From a checkpoint of a small masked spectrogram model: 26041 training examples.
Rows from block 7 of the encoder of a small masked spectrogram model, named by matrix and row number. Rows with one number within an expert belong to one neuron, the router's apart. Each number is 128 + 24 x the weight over its row's rms, rounded and kept within 0 to 255. All counts start at 0. Numbers have three digits each. After the name is the row's rms in percent of the matrix's.
After each expert's rows are labels from the 100 clips, of 14848, where the router gives the expert most weight on average: "peak on" is the class under the peak. Only what is clearly more common there than usual is listed. The data: melodies that start on their tonic, played by one synthesised instrument.
# router: router (encoder.blocks.7.mlp.router.weight, 32x256, trained with AdamW), inputs 0-255
# up: expert up (encoder.blocks.7.mlp.up, 32x64x256), inputs 0-255
# down: expert down (encoder.blocks.7.mlp.down, 32x256x64, transposed), outputs 0-255

# expert 29
router.29 094:122124130112112122143170176138126122116176129110120103127128168118077061097131114121134125107111149114110118115146122069132137180122142137101154119168118096131108124137132152118148101134053180118159098134128117143119089110136168113134120122140199107147122119105107123116156110101139146108099146128120123130134148132142121145143142110135140107119086122136096139125112106157137116070129091101133121103122098127120100126175127174133118129130117137119139135133070136165156140116132104141131110102160114098128126139141120087129134098125112097158124119122126110132131135099153110156113136186091105146167130106113132019120166111131155115104113113123117147133114126091117111082119056162138166114141147122152173117115107116168134130130116092151139124118146187119159135141133122
up.0 111:128130121132128139102128177158139114093144154134127133117103191128128128160128128157158155106148084149144150115147132128136135128150074114103126135132128107097128128140148070129115097169128111152090135128169194128171128128117162120128128187132128128085093128128142114161180112115128134059132128122152128128152128128148128112128113148149184128086128126128128128128103156128131122069120113128113087130164112138105137127142134128128128141128170128096135090152154141158119173135128149128128128074128114128128187149083104128123166107093101110128121128128128121143128113128100128099128135128128149128128122128156141078138143136138052128157121146078128145128128128168091162128086125135083143128108128092141128115099067128169102128192152091178135151128153160128163113166137128
down.0 106:128128142160128128128163121125174148132130128128166114128125110156128128095130152131137128128128128096128128128131146083128132125137129173111145152109095148210150083128159134140178125176133152128167090162128094141091128121134104128131130064128118136173142169108072129128116150127104128136154114124092113128135128130146142078128139104150096128191104111116117094133128098132120136186111139099128151128128153160167128102124106128118139132152087128102149128128128153107153097131149121166128133164128141171151059160116128096128098128156128126150128125142124128150100141128151110187076122111128079141165128128128197151129128128111140121080120103144169125076113128128159106144128068128150130120115128128136146121143151108128137114080128128094118068127087128125084128173128122
up.1 097:106128181102114164135142163070169128106135128087128098126142089136128118138128126128128128115146169138128117094118179128120130120140128128103106072128128137128112156140134172078118168171127128128128128136074175111137128139183151103110140119124128187128126128128173128103074073128128128128109151065115128128128119100128152128128109070172128108105128090107128104128112128145128164147120153126128152150091128143169110096128100150150128128088128166128106128095204128165140110148181143119082128093104128147127128155128119106128128128122119128154134132154097128127128128113128128129130165145173130128128126103128125086128128150102139129128128098128128082090167151103100141160098130175141145126128125161128167128116138120161128124085128106207155128128112128128148128176128168
down.1 102:128147081123109156128156128091150145123147167167128128132148121128193123105104128128139133128095148128127128128100116124128092128071110128098176153128095179113176128128128171141103116122128137128113093156098128128091128178090125128159195072082147120103128128125124131108093143084128128115082107142117128083128128135128128134132093128110128128128176149155128162145108132119130150128075128115123153128166128159128136172151123129151128153164096128138128127128131128162128128070152122161150075128128128107127128128109109128083117095135149114156209141102120128108131070158160090128088104128128108118128073107128060128128123157121179128128110128130125128128111128128157128115128109085128128146128110121128135139139158087109143128128133140128109168128109118114147128059128080
peak on: A#3

# expert 16
router.16 109:111127127122136125135120130129120130141138139134134099195119121132150099156120085127135127100136145124114144167152075126133135095129143128107117163101143110131149136132115126196145132147112132112116132116134129111121095111141108130130141138109141127130172130150125141132112104122156083124145149089113139175128122140128121132078140119111130141116147152144155132117124100135159119109151127119149141119112166162114118130079113163142189127123129101120183144100088136153118075138119125122142121119108131127154139128133120158143125154143163128141111048113163110128139124179127130112125069126209129187082131110147125171123090176146156129065037133147126125133114117126108159150117153175133115116122147124123176135124182121117114128134096055142149121118072128130133124126123122
up.0 088:128118134128105128129149100128158080042135113128128128149108122128146056128128128102159147128128148137154114086128139113128135090067128167182080162073099129128128128128153157131170179117137128128128135128175147123174164128129128100128128128105128097153137115128123176092128128128128108128153134105128142128162065120109149128128146148173096128148114095059123128127128116128098128158151104145121151117143128125128089201122106066128108128155128113187134118114128128076128111103165153128128116134065123184145128128118144105101168121128128128113129067141109132110159128160149165118096128170152128127128091128079148152149129105122131127128128111152133132151125120128086128128126062146139132138109128126134128143128128085125128123105150107141126128161156128122138128130128142
down.0 108:128123128145157117142101128128162136142128171128128128128128128128098128128112102128128104133152128084128137155159157128140137087128126178146128129155128156106128108126142128128143128125075128131149078128128112049128138123128113128128102131128058128156128147128138112128133115128152169128115162128069141139132128105125152128092090079173132097094114093114128111105190093128116128134128128128135084128155130128099128128069145169082120141136128148128078132174152136128128128128114148144128079141163128132090119073147115147190173128171120110172128128128151151165128077163099129116113080128128135128073156142128111146151093128128101093120086128128128136127107128115128128168089182137128081087115147128128132143114154128103103145128153090164128140160123117076139184128128128
up.1 088:128098101075128128158132128128128128124032129128128151128094164128147128115128128128120128128208128163164135128088110128100162115128096089128128128149128106187128137121128193128128101128128114128093128142112128137128137159118128128121107104170128116076157115128108128128121076107103156128128105128128128137168150096128152101128096153128113128109179128128143182128085134128135168127157140128128128128128128128155141128128128128148083181170128096128112128139128080134096128128128180160128192128180128136118128130143092128137115128124079111128145128128128092084122094119128084128121115133128100122142128128128099128128115136128132098147136128128177128128173128169128129128128147128128140128128111128167122131079128122156119142128100185128112128128188038094106093116181128
down.1 100:175128125111142128095154083093141128128083128163150153128128152128101128128084174128128128137159158078128120122112094128108090146190133125132128128106182093196137119128132128126150109117128128128086146128128128150162155140145129128143128143128131120102160128132135128094128128128128113128171126128128123186128128128152120128123128128128122170090128169084161130133153184091169169174166128128159128128128135121178138169128109130128151128121140159155150159123128091124127191093078116130128128128142110169128128087128078180117128128116118128128161126128128128089128128145090128148128096128117128152146128137121087128123119209124128128139128128128200128099108128174128101094174149090128128079132146133162128149128161128087121124100128156145122128169095112151112128144128170
peak on: C4

# expert 23
router.23 126:130127109127118130162097101140125092115108127129118083124120137144164085136138097116124130099112064147155114124105107163105130152133074153164147143111104195116126121138158102080151150140164162106119144131159136133164086099151120168113115150120087121133102143116108124065141123125161118123187130107122139103117152125123156144145149134162129144151122142164119114128117136130034140084133133110114096160133100090133148141145146118120112105147128070067102092114139130117131170115143119124132158110131124135105085133122123176148151124140122117160121160132105101124165127102129167127136111147173184152179135157163112094135173176114097125153156121114137160115156147097116120182085150101109128125137136134118161122122109142125128119139107120133128114126145117121149120136122128
up.0 090:169128104091165154146128104128112124066128103118120128128128062118128125122103128128164135109128128156155139089111155194128128128078117128131142145105128117060128128101159166091132173114150128131131123085192114135128136127128162160128155147128132128132128169128180107140128128185128169105128128128104108172128103117135103114190093139156117152128125184128128123092203128140137149103128121133099134152128143099095130123123154112128162102128101115119128121119154128172131094122128128132154128099124111137092148115128155089128125128143150141128120171126093128152172100141196098134128128110128132123128120128125115128128181128102179128145118153128136141128108062108128128111109128161107145111145176128141128100089161160131082128130149128109152128160139075128118102102128110
down.0 090:151141128183110132103156147128191153128131184128124128132128128128095114067117132115149077128139139114062125143152115110164169165155155120128128079139128147203100143126128142123128128129128162147128170140101128123128128165126128113128079160128068097128153175115132153128169125125128060128128112128128123128128173169161100128131162077081127128177128095128134128160126115128121128128139128101129128150129163158087106128128117128152079157142165128109137160128116128130102119166081138128119116134137104104128083164128128173139125128101125128138129104117174175097168115084128128104122131148127090128119106110158128085104106130164077164141128121151128130121128136144128138128128108166128113128068142112084135148164166110128128118115128110153128095125115128128128107122117140
up.1 110:134110190125128108179108151115128128142128126137128091089128130146149128128123118104128130112157128143183110189129114171121128128178121118128128134122117129104015128098128161128142129128128104099134162128114128128128128128155128128115145139131194143125178128128147128070119128144153176135162128124086100140128141089142124167128136119124093129128128138159138128077133164128068178128166128121165133136109128128128104128137137124161091094111144049163125128144162154162128162128120128128094173122089128177128128176119119133139128128128121119128111095113128128144152127165128114128153123113120179128163142128159099117118128108128135137128151134147130121117153128120128098142088104143107178158128128154128103113147128145129088104152082138147128128148118166171128097082124080
down.1 104:128078105134115128128155092066128128128119128093106128146075139111142104086123160140128075117130128129128149124130112079149119136128128128128126128147118128128128128144166109107123141142082128128128131128116117088128128110113128128142120076128062144190128158174176085128150084128168077138116112128128160137161124128128135128123128140123128168138128104117136124153101112118128127170101128165136141142162154141128113128084079163081128146128128128046128128133099128123133109154095121128102114128155128128139128128136107128177095141102105128128119153128108162131081115128133113129151087055115103097110191130102154128145117128128150128121089108128128076157128192128128083131128128108128099095093098128137127128103080128086128155128128104160128111158128128128143187145083144
peak on: C5

# expert 25
router.25 134:099123125142132134112111129128131131144128136133135073113136119139106114144142127147134134141153074129149092127161108161124128109121141131176135126133152136133145127131133135110124107138178171119099153117194140172141104123121102110128136132122081088130169139119149085079116122164142120137177115149156138112121157134141130142128140127170126117168145125147098123129132129102063128110127178153117122125118105099133135131171116135149121092189127127124095153130157126148179120137146123137128110130106126143158081153128127100140151130159114117153112124129113084128114124080124142022113173173172120087106124115163097093129081192187083116159082134138141156142159148162115116160115131115137115133128139122102155134128148129135117134135124074124116139131101174150125116126119115
up.0 079:132128128128162128142166128128126128128088128077128131129176107141122128099128130128116135069128106193113160120077134105156120128146122128128123108180122142147110172143128128128128156155128128128128102128102114083128128122128141096128128128138096117128128135137116106128154128128133118129103128128161168078171128098119128152128128192140088181086124171119128113114199128128128124128128096128158168113186128093128128218104147122120131168128074116128180117128102118179149118069128129112099089128131128088165179107128150136076128128156154128172128128111145128076128133121107114128128128128090128128088145128098128128109128089135148136154128139112097105120146114141128163128128148128107128109128165140157128128146123128088128128125111125104190128130112110139111159128087188
down.0 102:128142128126139141106133124128106128120128128128162159112163197128149128128123128154128128120091101108128151142115102128061195109061139102128119107102099128136134093141157128082128128128159128128118128128163140133179128128149128076170109163090128133106185124116128094119128109113128117117135088128118075175113133173164160151139107101128111128128104116128125128146128120116128135128136173128134128052134160130123141105128167095128154128153129151128164109163142130144130095164119106100128128128100091147119138084148085095124170182126098143140128128128165128128145161128152125145065141128091106096168128112128100153084101128128118105174128096141138090103092118127106112117107150113094121170103136128133158128164142133128111128128129115128103149128202147100140099128122157
up.1 102:128128168146107112128177128128137072078128117154128128096128136128149141128147128111144129101140128130174142128128147171124128087135139128138148128127139102140128077128130128128128085128128128151128128128142128142173184128092122128092145128109094111108138114171147128127160128147168128128160128146147160128095135124169128145128106108135128128128110114128128094119128148128101180128128146128128118128154143095179128128140104097141099157155114144139163128128154098128081128128082128081118153105128147130128106175168115102141128080128118128119180128153194128175143128161137128138128114128126151132128128183128144142128093127179128128124104128160128128128121172181119058150128076128128117179104095123090093085167097128128107128098142128048141138139156128045122101128128113
down.1 104:110121144116148167128141167128141128136130156092126136184128128088119128160187128093123085145066107128086128128142104103060132116133097128133128128112107123133164182128090126128125128074112141128128172115104154124128108148170149123128128128128128128167093097128131104128161128103112128097087096045118093128128128141128138092095109105121128128128128128126190128140114128159128100121128130181157110116060128109086109128094133137098148128159153117128155128160110122128164110066128071128125102125128144133120136091088124128084128138128154144128128113093089110099099141135138128165113128128128128148128128128104100128128169100143139110160128126122138122157164097149128202137158149128128099116128114110152131187128179128137146132128128141159121125148147091128140149128167128
peak on: A4

# expert 14
router.14 085:148123107135111149143107131137130081136115128132135105106128112137110054153141108135148139107118078134115122121138141174105130133092131135176133132140187126120118135132126134078141139130118108145099135116125138134139124160140122134139090148108140154126106138104112138086123122133130122113098112081177137118143108120124160160123114117146121123152134095085135129120195138098103099121101128158096104106113166150140140134114154134129111128087121129053073141166174152098123092125129120124126114114154121136108118136123123173088127156166128103116114108119224161138129130127084149098110186101123139061117135040140136143118113108123075133117095140126122125134156133110112133142103125103135183150126183119126123114144125165082120128131159114126122131132114099127156111114128127
up.0 093:126144128092132128128106128111115115106142128128119084178115128176128130102086092100128128128148141115168139128150128141102128126088121145068129155121128128176128151110104128127128127130083175082074128120115152128128079128128205147126114142113149087158120123138128127128128074138128117087112169056148171154110178105119117151154112128128128128165137128154128172118094158128083132130128149174122154128129128107128128128128151128115136153128100128121115096146140140128128082128185111138087128127125110128140118128129125156128127080128128128128149110126093128175100154106143128155128129133128156178106103139102178128128125128128104124128149130164128152102128134156128124193140109128162085057156118136105128128137128117159110128177076153150128128179128134080127088135162125
down.0 094:128128108158077103128119132113163128190128117164158128128137170085126161128158126109115128145128128164128142164141108112128122127097115128128128128128128122189128083144128128128128124189136095155132128128128085135074128128080128128087128128100127091146135157128177108165170121077090128128063122128128089092124128165148175128097097073119128155166146107162118068123132178149128128128157111127111110199122132119128167128118119147128101128128128128128128106142072128128137136173128133167158128136123171158100154155128119128128098128102128129143128128128125121105125128092124160132128109128184128117126175104128116128133105151100156145150124128090174168164130128176105128110148145122082116183128128142128128102118087100171128128128128128137128110128108128162101128130102154
up.1 106:122153128144084140154098112173199166147074127164128098094198128099128044129128128128107128122115104121128084128128179121128128157128099128128134139140128115146128128137128099060135099128156085128103105128175089128158160071128117128128089128145147145119138094146123123104113128128166083129128093128148142124133128102128128140128137141123150189132156128177128114135128099128142128140088126112140128082130098108149157138112133111128128165128130114128128056119128085115128128128096128107141115128128149137128128184128137128128128168128141128150094139128078092109134105143119099096054117165186128169128107158128128128128110155152138128128145128103128072146136158128142132162099128139132148125128128148142128128156131148143128139103128103156164084109121141106165109135163128
down.1 104:128119117175140147128164131128119128107128165095171128167128128128128133166128128065107108089119128148087144152139113128103128128128118165138117116108170134163128074128128117163128142164128162147128124141147146147128128149090117128103138123129128184114115128135137128099159128155084165063128098086114146151175128157088128128128124099168101090118128150147128128178118163128135180128102133138128099128103128125143107128111128138144133128140128128123135128128096133071117120125165128128103083102090128128128075106128128128097128151128128128109139127128175152149162178188099177168146165111128091056128154127172125148149159128151120128136128128150128161108115077156124116109160184128124121156129144120102125136128102128118128153209128105150128157165110115111122110097122136
peak on: F#4

# expert 21
router.21 065:132127129125113128110137123144133110157118098126135139095137139126138158101124139139126127122120120126172126125162142102118127105119129127079126163156172154129144122115126122088131153146172122127103103119118133156109130104138142109122111114121137139136114135158138111071151118147115128127149138067140160138139107117130157103133106159093133159149122151087145101111167094172131139165152129182071156139123156163136192120173098115162102147094125106173126117170095168131118126126131111124130159113126122153104168130127143135101104104159186096084116128131174109128153124208091092128116153132129105182123141162176143193107105074107168150123092127127123106121114127174129123161125099108148107112132139116130127114144096157113141124136187123069127126147130152127135113123130111
up.0 102:149114106134147131128156134128175158143128139114128144120127116128128136084112128104128086128128128128150075128133128130186151113115215139104160150199152112102145128137119128114148117128157128126152167128128097107170152112074051082105101085145108166128087138154097128155128145128128109138127153128128128094140128128096128169128149076128137148128078108128128128128128107114134106128066128095134128157128086128140150128128113128140163129068116128105133151128096128099131128091114094129123128135090105126099128126128154086111151128165179080112124142098137128148128139128128135128111162099207128128147094107173162130125128088146128136124099075140128121128113103098134103167123140153128127122128128123128126139098075119128161080125128129101104137150076153128108128122128134
down.0 099:144148135068120128132128145125074133165102098145128128128126194128157128166130128156128129128140155110170128172156095128089128117129062080116144142128128128139152128116116154127110104145120112112128061128128128128131133156179142158177128128093091166156155109090149135128128083121128128158169128128149150115122119131128166097084128141111133116156174129128166128176128144142137098128171111164103193147172128141102111128142128116157102156152128141128150075170128166128129142128128143091127128128128132093128128128080128128139110115105128148091101128112152079128112099160130120128096127128126128132128119176103081162125111128103141118153153190129132128089091128112104128107128127142162128133147104128128171128141174128128095097128128128167131128102168162127188144128128101
up.1 119:136148112128148126125128128091114128143117108139084194105128126103128132128084147114135118163102075103129075117192128121128128097157116112104056132137128200104113103106128144130084124164115128134135142180155128082128128159168128128116128133119144128125141079086117165149195128122177155160128114103139112114128128150117128196105100121107120128142111128128119105128135122123105165151165140153062126124124142115132128120123113128183183173133128144109128130114128178098128128128081128106109130121102138128151149128109154083147114165140128144128128109132151128198142124166165128121125113138157161111138147152128117114122128135128114128128112134150139128145097156146128088142113158135099080166150121115128128128127145152160065128134128126128084156156124125131124144170144146
down.1 117:126084098128078108117108098142126128106128128108128100161153168099159081154128122166158108100143128125128173128156125183092128113118111128071128101117157086108128128128154100144191183119150125077110128110102125128128128128128128116168118093114111123128128167161128128151085128110128128174161103128097128082128128150128128116128109128135152128161101150089128140128128128131125110128089115128128130128130122158103131114136128135099067107097128154122143167151146140128114129128106128124131121128128128153128177128193102157128087070128149073128076136126128158140089139137128102152156128183095110164128128115174143144128119095138103128068128161128101151128128060128131128127095111119215158128128128128100116120128128100128128128124147128128177128118098165128128128128115125
peak on: no note

# expert 4
router.4 140:133124134147117122112137137143116144102114128136125104139136088118088127109158123113118123126110117135121120163128159062137129158131041136124127118113086098111131135129159122154165128137161132150167120120165128134132149099126119122129116126135098147126107133132165114075177144125201104125141131146119120133116137115132111051101125137130126138151100115125108121162149118103137118072135126114107113139129127049139221123126137051122158106187137147134160103130118146115097146142126113139147122141144138125149108108119138074124123130113123135094116150122101134126126128178103096114137131177116149145175128139101130104130162167127108129159165120130127120143109138145179156124149150161102122200101134108146102120128100113170141144110149141114157121122165156127104142141140148
up.0 096:146101095107172128198073136147072114167128128110119112103109128149123128153067116105152128104145068165128131125147144147105120119171128092128144184128149094128107129138167151142164128180128128162128128077128165143116106128109128128109128157115131105128128128128128150129153133134098128085167088128136116126123072172100151135132128160092156098128126107102122128133080098151128128128091130077118108119108137117149165128128128143128128128073135098128149099128160160128139109148127114129120128155099126140157091128128168150128135128128112089128097087133192170090114125128124093133142128128128128110120133089109159171128128129128079162165151128165124084128148126123128101117085128094128128122153169121128128126133110140094111129155128076090135128147149128128112058143128129
down.0 099:128128128097125128109158098128128169128128128139164151137119086149155112147169150092128100111079154162128164151154095114129108076079146117055104128128101159128127128111104128155111143156154128105128128128128172128125128136133141123128128131130107187108089128110128128146138138056081120128224135128128128127141128095128128083146088128128128156122134154129128048128125128146143128128102107128124142128141160153083140102094128128124120128128128142128108113111128144106108128162128136188128128090095102128128141129138167136104077128142091166128128082128128117128125128128124128149128142147128147116128161128116147135092117142128155147128128085106134150128167107124128188077122155129128128133128144070103110184179166128105152128137094115128112096147125159128192118140128155
up.1 098:128128159127128119113051163108099128147133104158107152128128128102128128128128159153174155128111174107111074141128128155189128162128128095101152128109094143124128128083110161163128128128130178128146128173128119142128164134117128128139133128114149153167077128128128128057123097134092089119154160102124128128128114110128134128170128132117106131110105128179127115091128133099108121140185173134136128138146128090147128121118128128083128188134158106158128091179128128128150112172085121128128130128128128113102128128090128128151089146168194128118128168081128104150049118104086134129132107153128142086120136155151128114174116128128112128145128128150174130138128163135109147128128128118068128126093113156173128097130128128146128113128128146164128128104120074129138118128099138
down.1 099:128112128128112136145128109166128128154095106159166118142122134164118097182128095118090110082177111128102150122119128138093108128158128113128142152170169136128114140191179095099120105122128124141103121087177152128098054128106128126082126122142128128091127128078128098104128144172124104180128128128148128131168128156128079146128155146128166128128162167107128166116128086151099128088182100128089128103128128127112131126183128128128108100108110128128180137160100128141128155106130118128140193156128124135128149099129148113093171150128109120098100090093168134128128137084153143178128109128143128139128105156092088128148129131122143137119151141126130160176142129122128128173128128120129128128169128138062128136128120091114133163136146128094150112128121149128128142128106086
peak on: A5

# expert 0
router.0 128:134117114133107141151154125122108139142105126125084080111134153122170071089140110130128137119137152137118131133109143111116136206137096156149121108131049098095132115134170122113155130135155136133128118149133125131130090097139122114134111138168102159120112134175129151096146123125151128129122124139155127103126134125134130080094137128126125125172083149112156128154151111127127116065124158098137103158133098078138173122122154086109112160157126109081170098133100118087112162125126141120155130108159140135132092115070137089105135147111122145135124167123099098119149133141118137138155152158157165177168129124096112083119159168204129123141167130124148145118148143093128127131129147150135158168126131149119148132126129124165134127108135106128141122126203123112198130122123136
up.0 106:065107081173157128128162115128128121113115187128128181144102157128117128128128116128101177110123130128080128145141128128152181128131128097106128140185076132146111128117152111127160126128117121156126105167149116128128158128084115100184096089128105128128065106109069141159119159145122128082124167128157107128161177133123128090128128127091128146128132128112133132099128128118124128128104179123118123128108109128142102128048135128128107128108154175140128084128107128128102132124121105093144093104128160128161121128137117096138135087137097128119191128128102111128126180140128112143128143084151128148124130100128128135132134128155138116128075128128128128128104150160141126128128128145112106128127128128156094128062174143183131113128152083087128112138128107116194103128157128
down.0 098:207094128080107128146128128156128187138128127087103070115128136139102142100128128104139128146197103141192128132115157100097128128109159152154128109128116128131184134166128120151112146152128115130118097162128137156110128079122171128083123123128130160128152122128128128091162101127128135169180146141144151105137114158124128162084128130134128133150104128099071136163128102128128128141128142123141129128128128128072128164128138157156202128163139128128128128128135128149114128163121133128128185128171073102105144128106136210123128173111124128098108158128128155128151086126128098110090105141128128137150128128159128096129145118128119127128150128153128118128167103144128080109106085134129126128128091120128128128127117075155128128161099128128104141166146142100078146109128100
up.1 109:128128128128128174128136128128077128150128071160104151129101128111152133088128128156128166110174128151146128139113104114081128128120145156126145151052128177128141129128128097128128142115138128128115161125128154180151130075168127129091145128065149110099084128128134089126128112128128168107099112112143117141139147107144128131150155119120093128131153203109111141119109128128132125128128128128138107078128128152171150175110128123128128132138128176152140115120108124138128181154106094151112128120145128115165154138114128160110134117104111121196128166146088088154179139183100128128170138075104147175153118128099147162128128128128131155119128177127144121118086128128124128128114128073128158125173128122128099081097145115098128146153178139068127144112107115128135128128100124
down.1 112:128130128117148159151143115143128128119128131134129128204137100128097128128128067088127113140110160109097128136104128116117128134075128118179110129128128121123068107128128162109128119128080128154128128091212128139145144115128170128112097124128150128128102155098128168102107147123116128105175154115146128139161106155155111089128119121105180128053081173162128143128163128109120150095101128144121133128083128128128097142145128099128132151128150092128122120115111124128128139128136128119128158098128160073175162083128130124141162099109122116060094139128115128158087189086134128128128128135128079146119080149123128128125145128193133136146147112159128180123100135128127128143164155121119132128132128128140112158134118115086083124090156131162113094110164128128122150095132135
peak on: D4